python train.py --layers=8 --head_dim=32 --inner_norm=false --drop_path=0.15 --positions="learned" --beta2=0.99 --beta1=0.95 --precondition_frequency=32 --epochs=17.3 --lr_schedule="cosine"
Rows from block 5, named by matrix and row number. Rows with one number belong to one attention dimension. Each number is 128 + 32 x the weight over its row's rms, rounded and kept within 0 to 255. All counts start at 0. Numbers have three digits each. After the name is the row's rms in percent of the matrix's.
# v: attention query, key and value (stacked) (model.blocks.5.attn.qkv.weight, 768x256, the v third), inputs 64-127
# proj: attention output (model.blocks.5.attn.proj.weight, 256x256, transposed), outputs 64-127
v.182 099:170137138170080149063119115179100121131130104143077097090134155149133101069112131102124211062108045099174128100105135111133089120091110158118152158104134137099166084097083141161119103164118066
proj.182 101:113108090115103127153081112082118185141098141166152154159140130126073162170102100147155128149154116164111189089146111118141148138160122138125153110098106089154135144097122100104139138120133056
v.183 098:103142137198143141126091108145175104090148123113143176102113074110096129122089123140121048093148165126085102187100123177127111141161097138150149073164083082085136103165127089132076112129171117
proj.183 098:121083143080117132087106160168108110174183128133160132150067186110153179127157081113117146104091126161178138127126150157070169158126142142075158164089135146150155141161103118137158116107158134
v.184 102:161105121121106171142153121112109123082094084142141115124200166157202081141064107072099105134147102096152134182175110082133154082166143042099189078138165145175119157090105127118132122143121089
proj.184 102:081126121094109112114145144130094076094117177105148135068169149082109117135029127145166109163165200154130119165133196147143134092087164115145098127112149150134145137142124178130165109092093095
v.185 101:178106144091148142149094157108154110102112110113127131114149065127143118130122059076135117122101075119104159133145142112136130117188139102145016120125187088153113021092147141139136076092123152
proj.185 102:104129136091132110095129106132156132117125124131150209110138135152129142147135122184095134110061138168138110175107069135148113074131127131076155138096124139126153142106125183137168167124143162
v.186 101:123168156118092159126112164132215180097173162145138135165123134186097130121173133094067126139105138125122072112135100146186159135127124168151190104098174171136165067174118097128150132083162153
proj.186 097:139042084118144109121202107096124102131130151100104174094150102171139125147073179149145104135104185109099170129138075169170103158112134130122124127124105128103178123181158123185136086123133111
v.187 092:159162096108067108097105128214134161110120136118159139082221119156130161106115095097111098130084110168109142107097138101165193104139093116139129116130078128102096105161157076122192137072149108
proj.187 087:085095093137125137157112121078093110123192139159144176107160100173123124139081153121132189107146132143066143095145146113180058148103074094118130158127165101111169131124112114142068116070120085
v.188 093:144106118066145166143137118122110152152103159147120161116122146123192122126076135125131120154151081135178103081117156077130172079129170149059212175172098190141119171138117134123120110043108168
proj.188 103:134101134122097131109098129079116218106106092130160098103094112107116137145135103113152071184103168121101137136111099113096085112136162141134093130060158140113170107175127139125150120181122105
v.189 102:113113166183077097096113145155131119147089081155110129137164098141122142152122118107177174088095074108126185114103118127105183137160131071166153088194083124090131130093148123083118106180049098
proj.189 093:171143175146160154135093143108124178163133120174192110081080112119182096069134087157156114140093130158081084112114204151150080131104128146069166149123109104130110157125133151156139108093152096
v.190 098:096132122122156118184121089051130134131118151139170102148131089147080169130136131103120067084139111137182128083146149127099102145128093205112139126127146049094112092101108141098117093102129111
proj.190 103:122148125094134123096106058188078091138108154115085153148176129090161094160139138133137165160129175119050149122135158114145135116134100103112087092137146186132099084102067102187150123109124100
v.191 099:178162169136135078148115141159193143142131167089129239109167072119131161133166144086092156138077135105123168213079126177127105112142112137119099189135123178109132153129184114093085121148143161
proj.191 094:132110085132132155111122172104138087123187086166139168103154119157086103126138211108115143123157121092074096149198093105085072132132147105148134173166053116134105132170149141176169086108128070
v.192 099:135101138130119131123100102126117180139117150182164112208045113112159081102152133205089076136098151156096155125136111153127116143192098152107092084148107106134219189170130133067077156147119119
proj.192 095:129071094074128102136084081052133126147122094128070197115118170144099097076179086115104202101123163190076123159124123151101124141123128136121178064119153133118229114106084176139166141124113158
v.193 109:140120101149175142114190128111083129149119101132147131071189120130083176148172124122083124126070073107128160073116121142135144106041074139121149081071076135099165116144124133142147147134132146
proj.193 092:118110136134043119114150145099107090138162133116118158104071148131118156113109120112138157071117111140116165121114155069156091145170121121141127170134190161118140237100104114118154134122148100
v.194 097:148113147107160129158086141125160126123119180187113136147165185146109079111119082118133089110160104148089123092142102120095121137089151082093115067086157122101105152133137052141180112138162127
proj.194 086:113113179107145112076131123102111182132090117131141053108091125135049123112164113145145129180079175117107141171088117097177147172162134163140126159174160157170119152129076097094070141131126141
v.195 084:169089173157096120139089168148142099133124159146099088090117134103115145095081155134152149201125018076066136113119093120183155058080191103158176079155099102131121193163180104125117109203118136
proj.195 088:110121127078111100112088103097175091081171140132180107204102157151151111142080110097053107189144124161212164094038165149134107175139115129117083059123122113162163103177099120166116147120122061
v.196 094:109129121129105154141134114109144161243145123148136112144068104161103127092152096168099165148177132098126199164134138100132094136181072096120134129126082183154162116150155135195119121079103159
proj.196 088:186140105083147087175106102114111115052177173145078137112090138117118152162161116132160126182138158140109101105104131131137081085090125145091097131087160104135139116050092155092182131149124103
v.197 087:069154154156126172137103061183113101149148112218159150127152162124133094092119127121156115095139154125146157131084113098135127118164130088152124130177119138147068164145119082162079174201114101
proj.197 088:137090135097142104099113189109132187057124148151146105062127112116139126149172113076120115145151125119081087149096172149107115128121107148118128083099135055087158169123151161122125166093176221
v.198 097:102144161183106073073133089144081141135067150109113140074115102137087086114145159055160177074109096098203164107139100135162100134141076143158166131088102117122105094083078091118155090093143119
proj.198 098:133119101091081123094128204059141129109148093120105088174126144135140118194065118146151100128158155134095162149069173106100181218166186114122161169099172142205155120154117133150097143127165162
v.199 088:148224117184160121177122124148172142170193119133144134152138078139103117124075160132117151196135115179092103154116140084152096158154109105178099121119119189097125167080149174133110127152099156
proj.199 094:073122184090131063145133138170067182104191162103057210122086155104121104163165121131168094130074182087112118117111125186095151106102113120110169106101129139107106136158105126089124100116167169
v.200 099:064157109157082148104142189123127066123131103129148164183105074191197207127194125158180102106134138059109069114124141139145142152193108112105079109159146110136107081147043156105113149156161138
proj.200 090:150048144110118102098123145140173152157200111143124148141158092083139082134106113143143169105135108117116112183174111170105069098073123146151083100094129138164106066075142087171187137119136141
v.201 100:159081128101109133178136070139134130115104062187116114110121154131192137139105170123182146127144072057125133115083035123197131106125142112169234118128120153170117197127127077103143142111091107
proj.201 094:147093157147149115137089179125111107098174217060106155186128141106126095091104077120105167131094134202121101129170160074110127139172101172137131110106098132141090092086151111082100095203168135
v.202 099:076063158111128160132125145153097138111155103117099142122160121098219130156096149139096119090188103162123109121119189098159103174069137126143162079114123102063136145103132136153131028088127133
proj.202 090:168148196085109113147142121133166112135116144110151102144153199124134153156135200134164047153104158167145199116134154125137131079141118164113147178070107149134101114167099134136116118141116148
v.203 091:156149126110116155145042154111180122120106104162168131066097166115117151102110129128107052142098135110119139110130120074147128151137195108152146113092074102128126133124088144136184209136078132
proj.203 093:184119147149157097149102132099161139135096047188142116180072144121067130064152146105118103160114092164118149153190158192059143195151137121104143077153125157099132158114147110143056114163123087
v.204 097:106122123169109127120094135112169113118126182125118134089166110168101114124145137121126106165100116139142088059122144129116159063112111128145146120130149100106112079117129141062130080102100166
proj.204 093:136158105179173126115120129175131116171169133137169109091121191095129134183131143115134139128162112141102119147096096091171099108135173146122154124043172082125142106185134104107128128168163117
v.205 096:129083147079121212103154169085105152091119134130153132079119156096112102111168118122134171092060072118118085095153198179117121127103106147148108067109168121068093166146148117143112114113087112
proj.205 081:101097121125124033142102037124111153109115091140118126150121087133166199089109097159135117118168114173123183205134105084184106100157175105097099196143122128163220158106073145135118081129100160
v.206 106:108140120150113183103088108101114143110137073129091138114072059148124086140142107156161177103131095115073115171163123119173195091072109173205110130097080102086164194145113101178132128120112088
proj.206 093:112133137076162102112162169151104124120120178090143133117142169053119172121087095119151128126101109099147113140135157156179027097123111049115110172163136178159076094105128148102146112131110167
v.207 107:162100133065137123159108087073093159065177110193059164144096164123143120077085143107156188142139096139128145191135128076118099151151090117134222049114155152089185143134124089197105108118152127
proj.207 099:147085096112105109121159211151144136151131206072129097114124129111133086076118129097075131126110154104104104075141148148176096120127204111097115124157125095165158131089189168081136111184154129
v.208 102:167117158082171166117114133113072135104101071153115131093132121105123075133144070139114156131161142122173162157130106128157182132092111123158176016169171144042173195145114088171091134126135068
proj.208 096:107118052166207065086132178105128122140153110145109118094125168115090176031187152092113093129170136097155193126125164099045125097104159154131125134177123105167150167103114140065109176071147084
v.209 100:140187094147136151156116164091163108130172125107094181205074114059149104133118139063188144149140137114132138150156111094141121121166123142121125185114133165131141035148089180113118137126137178
proj.209 097:114091085075103178219152105123093138150088074160171085139093085112109109154112099125148148116121131117101126115126111092107095132123204104199141089122117183158114087068175098074111106122131093
v.210 110:145167131148148114095109200239124106109130085118121142176154169144104094084111108095151105102109107145119086140034107116084158168115162134124100189079116179111146196145063139130144142190096098
proj.210 097:104155171173178109120107121168135109067162148196180103078129151113142136138103093079122096111126115144130145093185112140098150171126093121101103136135144121140158126170132173153114099127114151
v.211 103:153144112133140103158099090123110116153106087147113158080177141114147095168134097133117174131160155074176133113188093147120106095105103131100142137061182161108100068105041167178149072138107113
proj.211 094:105116166106155144161129145159166149110073090189075146106098105184084152136143145165176107052123115195045105129147129096108114150153110191114078095130119135155112156130150074158078172116127185
v.212 101:109142187149140121101162080085111154107127113112096179094075116110142110163150102126134132100123169136082146153088133115135136090137109112096156112158135098077164145168160163092107087144206146
proj.212 095:164134098165123161118126133087122129152119083121100108065117113129133100166217121171128132141205129116133159102108118107138126107123128159099108144140058144120135149068160109127128154130109145
v.213 091:088141156126147101128124147094172097075131196117166130122157132141128156139168155150094071160139143122120175113087122167124120111106144137101105079109169158120109140109173113171130096094127150
proj.213 092:087110127097101158145131201188144095149116059164111162117147145142139167129132142102111096143062168147107138105162170061106138133156106161140139097142078121151169133095123117101125157101080118
v.214 101:169160128117152143154134078093109115078132116149173150168133153154101108157149149092151101126127137121155090092149119156157169144147175127087121154178153098133124146155121143151133091135118120
proj.214 091:086152143081144145108053047114167137115098095059163071116135075098103117151127073179126187173152118121082167109149120061112082064166143196154163119089105122107094146135169070148113147188125196
v.215 094:068209135146108143091133174161207110127104096103134064197102123136113145117097178112119154131178111175087143167118082124104195153085167089151165141113088143104171110161113142125097144107104098
proj.215 090:136142073139160102123133045113102118130097192146095169136114104099093194113102107132155111084123145109153177111134157114089110116147104161150154098169149073134182132135165077123120149137146106
v.216 085:148188113182116086156115108111129165128142127103189094178119135101135190171245144099074100126086118082115098130153117119087122127145121148107069115105131108161105112091140108106111142089144140
proj.216 085:122141113159176155159178124155098130158134078229114141061161108114150119061088163104156130171136104094083108116124143085102072147123156115159120101138159141101129093097121127120182102111103133
v.217 094:130088059089107115127174144114102116137111110075145079103132116153091115140131168119200161130188144104128105082188128144112175129087124115190181071144075116162114160115130128069133181161168092
proj.217 095:150179112170132127153140110163134152118186166095128149170142126109180144120140113094169166119141114133136122158124154133157099105177186030111068171149162151125112085152181078097183128086128146
v.218 094:083112100086150150114130141158176104118101137107154102138146151138103145138171095132136094120091157093136142151181139092142111161117116144174085110118114121155139108107142158142173137155152154
proj.218 091:152154165105172109165099150072091155152168116175168140112098128188140092121120158157143053155182122151084123106131133126147149140165117103119133139147059126109099106119153120124081116128048117
v.219 098:125146124122180111084141139161110082169167167076145136211159125089104135134147141155133103164121205189174088122113128241144087189123107129094096165198151118124160165149170120107153136128179130
proj.219 091:123143115133113150129127115144116152113136090189092101111119075119125157173126069116082138041155104086112157149122165153134176039125046108188106205129192094117076123152147129140145169110125054
v.220 106:121129053148178135133094144093124101148144143121101155193081165084141093089164095098112154127137131111127186151163076131118190129113138103167230099117138146191151130212121116075092109175120131
proj.220 088:162157145129138102099178165093119218096060111091144157083117148164119076049097133168108118108188118087190041119100148110124096113139141125113063080169108133087148108112130069095133187116142104
v.221 102:136155066093124113114117132093130138108141092093087130109107154107123132145149121120152125185173136112129156167101106149129104181161102121124159071141104196123125138095161145107138133118182094
proj.221 104:137129128179113095117155084078106189133158156100154073123118111103125141165141157146201155110108111157126114104187131104177152070155151074194142140128103078174131139115135084108131122091111124
v.222 093:123199158112201159149106136134133109115052072159143132112165128148158101125132188174152150121134106145167168175079079138108096117145101105137122116185140145104146072165124135114120132134087097
proj.222 094:096096119105157103079165109129119166131159135157174072098153123123073070119173111077128071084151154068180090146187133118075201118086177129122136118114106129126182186138121132113141162142133112
v.223 099:175163083094145146114123154195150102128109162109113140127073107115122197136080134097102174140127067177149155121166098106144221131127178117097160109105112091114128112111118099110105172082077064
proj.223 091:121042067173090125133183153085129131155175207196106159114094166132127108151061082148120067130118152109153141111101147187128136081094105127108143178158156139137159127141137131121116108218128081
v.224 111:133157127077098102148112105157205100143139089096142169180154180157107162121081143132154130146132112183107178105120154124123180133163123135147132172139125123134128121165083082122112143143110113
proj.224 110:159135132162145157160103108148104156123126174106109112047152081059132090136163117130134114110163168076136091138122111140182052094080099139093128114097120105119093125107169154117201160089158124
v.225 111:095115082112093126082153123105142136143117189109183159097126120124117084118139098124173137135092195107143100134127081107154103095068129094116131094155139138083165096093150134135114126061110108
proj.225 109:168182166118145159190075122147094079091126041163109058174123150132119180135111154127062114125128030133137133106141146140119133167191080183116103095090095062136092121156096123164121115153159116
v.226 111:102178100085107170135116082177041131137120096143138112184180095127202140114100126106073114095126133124132152167122178149132124086140107133177083132146103093133153125128141108150143120091121104
proj.226 113:147106102184172102128139187118210141144120139084144170082079148137101090126125129179217119162144147109107080060127112087099132166137145112080142119074112181085129133102139132085103134154144165
v.227 110:107196166135094085131103107166144151142114075109112139114159083104153137137132067125138104105167186138100140090130155161125090091156087186136080133131133121087137151172095155176071166143126100
proj.227 114:184085094130107163137174124096099141157131146161163121142086150154103110116097159124132160152119060088157111142095095103127146139131143069155177133096124163151091120094144115071197097135087136